{
  "moe_every": 1,
  "residual_init": "none",
  "shampoo_beta": 0.95
}
Rows from block 3 of a small image classifier, named by matrix and row number. Rows with one number within an expert belong to one neuron, the router's apart. Each number is 128 + 24 x the weight over its row's rms, rounded and kept within 0 to 255. All counts start at 0.
Before each expert's rows are labels from the 100 images, of 14976, where the router gives the expert most weight on average: "top examples" is what is common among them; "colour at peak" is the nearest of a few named colours to the mean colour under the peak. Only what is clearly more common there than usual is listed. The data: fractals drawn by 1,000 iterated function systems, in grey.
# router: router (model.blocks.3.mlp.router.weight, 8x192, trained with AdamW), inputs 78-116
# up: expert up (model.blocks.3.mlp.up, 8x48x192), inputs 78-116
# down: expert down (model.blocks.3.mlp.down, 8x192x48, transposed), outputs 78-116

# expert 1
top examples: four maps
colour at peak: black
router.1 [155 110  67 119 147 174  97 150 126 145 144  88 172 111 136 138 110 118 114 150 126 118 101 148 152 150 132 138  84 185 125 110 165 143  82 157 123 113 133]
up.12 [123 152 105 153 133  87 135 151 126  82 112 148 159 120 112 108 132 106 103 105 127 128 136 132  77 140 122 137 134  77 126 162 117 114 138 143 135 140 118]
down.12 [111 144 140 160  75 156 131 137 119  79 158 120 151 104 110 136 125 148 133 148 154 147 119 138 132 131 117 101  97 143  99 119  78 154 134 115 141 124 156]
up.13 [ 98 130 112 157 151 141 158 137 120 137 122 145 129 130 143 122 158 110 120  66 141 116 126 133 135 141 139 111  88 133 115 134 106 125 162 118  70  90 130]
down.13 [170 134 124 110 126 142  99 142 123 124 106 140 135 135 156 140 100  98 142 107 152 113 107 139 139  90 114 127 144 122 115 112  76 147 160 107 160 110 123]
up.14 [103 120 123 130 139 164 133 144 127 115  95 108 157  51 138 132 138 139 117 112 115 169 134 146 120 103 132 137 123 106 158 122 111 131 125 110 128 137 119]
down.14 [149 127 131 125 146 118 110 185 143 147  68 152 134 137 164 103 141 123 107 156 116 159  87 110 158 135 132 128  96 169 131 154 122 148 161 129 121 134 159]
up.15 [ 84 115 134 150  77 162 142 180 141 155 101 119 133 114 125 168 127 144  96 145 112 143 162 143 167  98 135 158 165 141 168 130 175 121 146 138  91 161 143]
down.15 [114  99 123 143 132 104 121 109 115 132 137 126 141 123  93 155 146  84  91 130 133 111 107 154 101 147 130  95 138  90 177 136 154 111 133 153 128  88 144]
up.16 [147  94 109 150 136 144 131 150 122 118 153 128 162 160 168 161 110 143 101 130 116 137 139 114 122 104 128 120 139 152  90 118 125 143  92 104 158  90 116]
down.16 [116 164 139 109 163 110  89  93  98 161  78 138 100 127  95 108 128 154  91 154 131 108 175  86 113 112 121 118 121 107 107 128 143 148 134 145 154 119 113]
up.17 [111 127  84  70 157 158 108  99 103 122 114  81 160 132 148 143 122 168 149 126 118  93 128 128 115 113 142 113 134 135  93 120 130 129  90 151 144 132 133]
down.17 [ 98 106 153 129 183 168 129 149  86 121 101 137 106 133 128 104 183  79 106 130 117 130 141 115 168  99 114 128 140 124 134 114 140 171 115 116 100 131  98]
up.18 [122 116 101 132  99 110 121 135  95 147 117  92 118 101 119 121  97 134 141 172 140 123 130  90  99 153 146 146 135 109 112 159 144 138 141 136 111 134 126]
down.18 [127 129 108 140 160 125 133 107 132 142 123 134 133 105 161 115  98 106 139  97 130  81  98 119 107 117 118 178 140 156 133 142 107 116 151 130  92 127 150]
up.19 [146 158 130 157 125 137 131 120  92 124 139 122 147  98 125 132 125 108 129 119 157 121 118 111 164 121 143 143 176 123 169 105 119 147 170 111 107 127 120]
down.19 [120 131 113 166 132  90 121 115 137 101 122 103 117 110 106  84 162 141 139  86  84 113 154 101 134 164 165 152 150 121 146 144 166 133  96  72 106 149 140]
up.20 [156 122 107  74 116 103 155 155 115 155 125  77 129 168 126 122  98 157 147 155 141 101 116 131  88 116 125 161 148 115 132 124 108 111 129 141 157 131 131]
down.20 [116 162 136  99 143 150 125 127  94 159 127 111 131 163 153 155 193 151 172 146 102 141 160 174 136 103 131  78 106 137 120 124 172 112 131 121 140 152 142]

# expert 6
top examples: dense
colour at peak: grey
router.6 [ 98 113 121 101 170 122 112 150 139  89 118 144 124 118 166 139 135 100 116 126 120  71 119 143 134 143 141 156 121 122 148  96 163 139 152 123 131  97 132]
up.12 [167 165  57 165 169 119 124 162 142 149 113 157 107 111 106 129 137 132 117 115 105 144 153 139  78 120 151 161 175 143 163  81  63 140  95 106 114 147 143]
down.12 [168 111 133 132 118  76 128  75 131 136 128 149 116 142 127 148 101 115 133 124  93  44 109 124 112 117 181 126 131 145 150 118 132 137 181 125  83 115  81]
up.13 [100 145 129 165 156 125 126 143 125 107 152 108 156 112 174 111 110  95 118 120  94 123 157 162 164 117  96 108 111 152 157 110 153  89 155 163 132 127 132]
down.13 [142 120  99 132 132 142 110 108 122 107 156 136 153 153 186  97 119 175 166 146 121 113 105 156 134 124  75 136 132 127  75 119 115  89 130 151 104 173 124]
up.14 [109 148 114 109 114 128 124 114 131 169 113 173 119 168  70 135 150 108  97 124 131 130 109  99 112 109 119 129 158  91 112 177 113 126 110 102 120  98 150]
down.14 [176 149 105 138 103 127 143 125 148 103  70 118 111 162 127 160 129 145 158 167 148 148 165 145 114  96  97 159 105 106 136  93 160 166 128 163 133 144 131]
up.15 [120 103 166 136  91 132  96  84 116 147 120 127 116 128 133 150 106  82 148 150 172 137 107 139 159  88 110  88 171 116 147  96 124 151  98 129 129 143 119]
down.15 [112 112 129 146 124 121 138 128 113 162 106  96 154 143 132 149 167 173 158 164 117 146 179 133 123 137 141 130  99 149 112 112 155 119 104 102 157 125 145]
up.16 [123  92 140 121 153 125 131 100 133  97 124 142 125 184 158 111 141 128 136 117 107 190 116 144  98 120 112 149  87 126 112 116 120 126 117 141 141 120 124]
down.16 [167 161 113 125 110 193 165 134 134 103 134 110 163  90 131  93 135 122 164 130 112  98 150 141 115 167 130 134 114 135 106 128 169 110 117 106 170 149 121]
up.17 [113 124 112 121 144 170 122 177 106 138 121 116 121  87 171 189  98 128 150 110 101  91 128 132 106 134 137 186 166 136 129  79 159 183 172 114 141 137 144]
down.17 [148 114 118 102 127 151  59 139  89 169 134 131 132 147  92 136 115 138 131 155 136 116  88 101 112 153 112  91 108 117 152 110 129 131 173 126 134 152  93]
up.18 [109 125  80 153 142 144 104 123 130 139 165 154 102 145 155 177  96 124 125 117  98 114 155 122  68 130 123 106 127 143 134 114 146 138 138 131 123 135 137]
down.18 [158 134 131 148 103 130  88 156 105 140 128 116 117 132 156 165 133 128  80 133 115 170 108 134  98 137 121 120 101  92 143 170 112 139 148 114 131 117 134]
up.19 [179 109 121  98 129 129 158 113 145 143 129 154 117 174  99 120 101 109  99 102 156 105 113 111 155 152 137  91 128  98 109  89 176 135 165 139 180 104 167]
down.19 [117 143 101 123 173 134 130 114 128 144 121 116 119 107 125 133 115  83 110  94  98 137 136 184 132 118 136 137 130 149 120 142  90 155 113 118 181 127 122]
up.20 [112 113  93 111 134 162 119 159 168 115 125 136 105 136  87 144 143 130  99 103 152 170 157 171  96 158  83 120 128 124 120 122  89 136 163 129 137 116 150]
down.20 [127 101 138 167  91 105 161 100 162 171 144 122 145 115 139 182 105 117 100 105 104 121 146 159  88 136 129 110 162 110 105 107 136  94 147 142 134 156 154]

# expert 7
top examples: dark on light
colour at peak: white
router.7 [158 140 129 119 156 107 135 149  80 108 115 110 164 109 136 120 133 138 108 153 121  87 104 152 143 150 145 123 114 150 129 142  91 158 103 118 111 123 105]
up.12 [129 109  90 157  70 115  87 158 146  97 146 111 145 141 144 144 116 100 138  94 157 120 105 121 176 117  91  90 154 173 146 168 119 149 143 110  65  88 103]
down.12 [151 115 122 103  98 145  51 135 166 104  93 108 128  93 117  94 153 155 106 114 172 114  92 117 128 135 138 143  87 122 183 162 133 133 114 140 120 118 141]
up.13 [113 139 140 104 119 132 183 102 182 165  88 172 139 125 146 154 167 123 132 116 109 132 146 150 116  99 155 106 149 113  79 196 148 129 149 128 151 103 111]
down.13 [126 135 127 120 115 121 109 142 117 106 122 121 154 162 119  90 127  88 129 114 130 172 133 134 140 157 121 103 155 123 172 146 131 120 128 119 135 140 169]
up.14 [153 144 114  96 154 154 112 158 126 135 128 132 144 146 138 114 114 108 115 126 131 145 129 146 122 113 115 114 145 164  85 105  80 164 115 158 137 120 108]
down.14 [106 118 104 111 129 133 163 112 173  86 145 125  97 101 116  95 116 152 124 138 113 117 146  87 114  80 190 128 151 132 137 125 121 190 166 166 132 123 136]
up.15 [162 128 144 126 106 142 124 107 100 133 140 178 116 116 113 201 154 176  99 129 111 124 136  94 164 125 142 132 193 115 155 110 135 124 142 157 141 128 118]
down.15 [166 176 104 124 155 143 106  93 129  81 113 148 164 126 106 117 157  96 147 101 116 152 133 111 104 131 132 100  99 104 118 122 116 109 103 116 159 113 148]
up.16 [132 166 159 170 134 102 124  89 157  79 108 133 100 129 110 136 119 118 122 102 152 137 151 159 130 146 150 136 155 103 118 166 168  93 120  96 117 119 120]
down.16 [122 112 115 125 121 148  90  80 161  92  93 151 141 169 130  77 182 148 136 146  99 138 134 123 149 135 111  89 146  88 140 125 123  88  96 114 189 119  82]
up.17 [138 140 150 122 118 113 123 102 133 115 117 114 162  72 135 113  98 144 140 150 130 103 121  82 130 115 100 139 175  99 151 107 106  91 131  98 126 125 161]
down.17 [122 100 132 116 117 137 150 114 130  65 155  91 115 141 171 124 150 108 136  98 159 120 105 149 152 123 132 144 136 114 137 133 143 120 101  99 137 110 104]
up.18 [111 142  95 118 106 120 141 134 115 134 154 101 167 158 137 132  99 118 137 105 136 102 116 132 104 133 129 183 115 205 114 124  92 124 156 145 147 116 121]
down.18 [129  99 129 135 145  75 112 148 111 149 185 138 173 113 107  90 149 124 119 158 127 108 135 113 142 111 133 145  99 119 167 108 113 117 120 183 132 156 111]
up.19 [136 172 132 102 125 150 121 134 153 123 117 165 130 154 165 132 124 108  84 114 116 120 102  97 153 111 161 157 121 161 107 135 172 165 118  90 166 111 157]
down.19 [105 106 116  99 144 158 123 163 115 138 122  84  91 155 164 107 133 136 134 132 117 107 158 131  82 110 116 127 186 126 112  88 130 118  68 180 101 119 143]
up.20 [160 101 136 132 140 100 140 141 124 116 133 118 150 157 161 119 127  69 152  86 117 119 163 108 111 109 142 113 189 170 115  88 134 149  79 154 136 168  94]
down.20 [138 149  92 168 123  99 116 113  96 130  95 147 151 140 122 112 145 113 157 132 115 131 116 128 137 148  98 130 111 145 111 117 116 107 103 106  96  95 175]

# expert 4
top examples: dense
colour at peak: black
router.4 [145 113 107 114 175 112  90 148 107 127 136 170 122 105  88 130 174  99 146 121 108 134  95 150 189 152 115 128 105 174 108  95 132 138 105 150  75 155  94]
up.12 [163 167 151 143  52  77 130 119  93 115  91  94 115 153 142 126 147 170 119 116 144 127 146 104 116 154  90 123 133 100 106 146 136 141 134 154 135 112 129]
down.12 [ 85 151 101 114 174 104 125 116 120 132 128 130 141  87 130 155 125 107 135 125 138 140 121 109 133 120 107 133 122 153 152 114 137 151 146 105 125  71 131]
up.13 [191 120 148 116 152 125 160 112 113 127 127 119 123 145 126 107 148  93 168 157 125 129 143 150 128 154 134 128 144 132 160 159 106 146 115 156 152  92 147]
down.13 [122 125 153 170 123 131 152 127  79  80 125 150 132 140 173 122 104 131 109 121 123 125 142 102 112 125 166 142 140  96 110 164 116 117 110  84 135 122 106]
up.14 [119 134 117 124 118 160 183 135 172 110 129 142 121 116 108 114 122 130 134 135 148 118 149 134 116 151 140 101 120  97  89 101 127 124 140 114 175 137 103]
down.14 [ 98 105 166 178  81 141 122 126 111 110 114 133 107 123 105 144 123 155 125 147 114 106 147 146 138 150  96 119 133 115  86 116 128 150 152 163 123 130 149]
up.15 [111 120 141 119 171 129 163 109 136 124 134 162 129 142 127 117 111 122 155 116 142 146 123 164 152 116 165 135 123 121  95 125 115 135 147 114 110  47 184]
down.15 [ 92 143 166 132 142 118 147 147 106 154 150  88  77 124 133 140 103 165 149 121 105 144 116 155 111 149 148 156 102 149 146 146 123 141 107 128 145 138 112]
up.16 [180 134 148 108 126 112 110 144 129 133 109 120 119 135 158 119 157 133 147 137  75 150 104 154 160 113 141 137 169 184 118 120 139 112 103 149 107  63 145]
down.16 [140 112 167 147 136 137 154 140  98 131  79 149 108  86 133 150 122 166 141 130 165 113 151 120  98  62 134 123 133 164 180 164 125  86 163 145 169 121 139]
up.17 [223 112  99 129  78 125 138 178 153 170 154 164 143 163  98 121 133  69 168  89 141 158 172 116 148 132 100 111 109 140 176 102 104 120 156 141  53 150 132]
down.17 [130 149 169 160 142 141 111  84 123 138  97 151 105 106 131 165 134 103 135 136 120 155 144 109 143 144 148 136 152 150 116 117 128 140 136 113 194 161 125]
up.18 [149 147 138 185 129 110 159 120 128 118 101 112 150 140 151 131 140 144 135 115 136 108 137 147  82  89 119 105 148 135 135 134 123 144  97  92 151 121 136]
down.18 [ 62 139 125 150 120 119 105 147 124 114 161 130 159 122 119 146 138 155  87 143 115 116 173 136 150 124 182 134 117 160 120 159 146 131 150 135 174 141 147]
up.19 [149 144 103 125  91 122 129 141 151 129 127  94 140  92 153 133  97 164  88  92 100  94 144 179  99 119 118 119 161 131 111 145 139  98 158 123 132 157 171]
down.19 [142 173 153 166 126  78 133  72 134 115 163 101 136 148  80 105 173 109 163 163 123 168 133 116 111 137 114 152  88 132 123 129 133 148 124  91  67 158 107]
up.20 [101 172  84 132 154  78  97 101 134 115 140  73 135 112 110 124 102 140 102 152 129 147 157  91  78 106 143 138 125 106  86 128 142 173 128 116 103 159 110]
down.20 [124 115  97 112 125  80 127 152 128 135 116 126 145 163 111 121 151 148 131 127 158 137  82 157  96 167 122 112 127 153 131  99 114  78 119 143  86 104 125]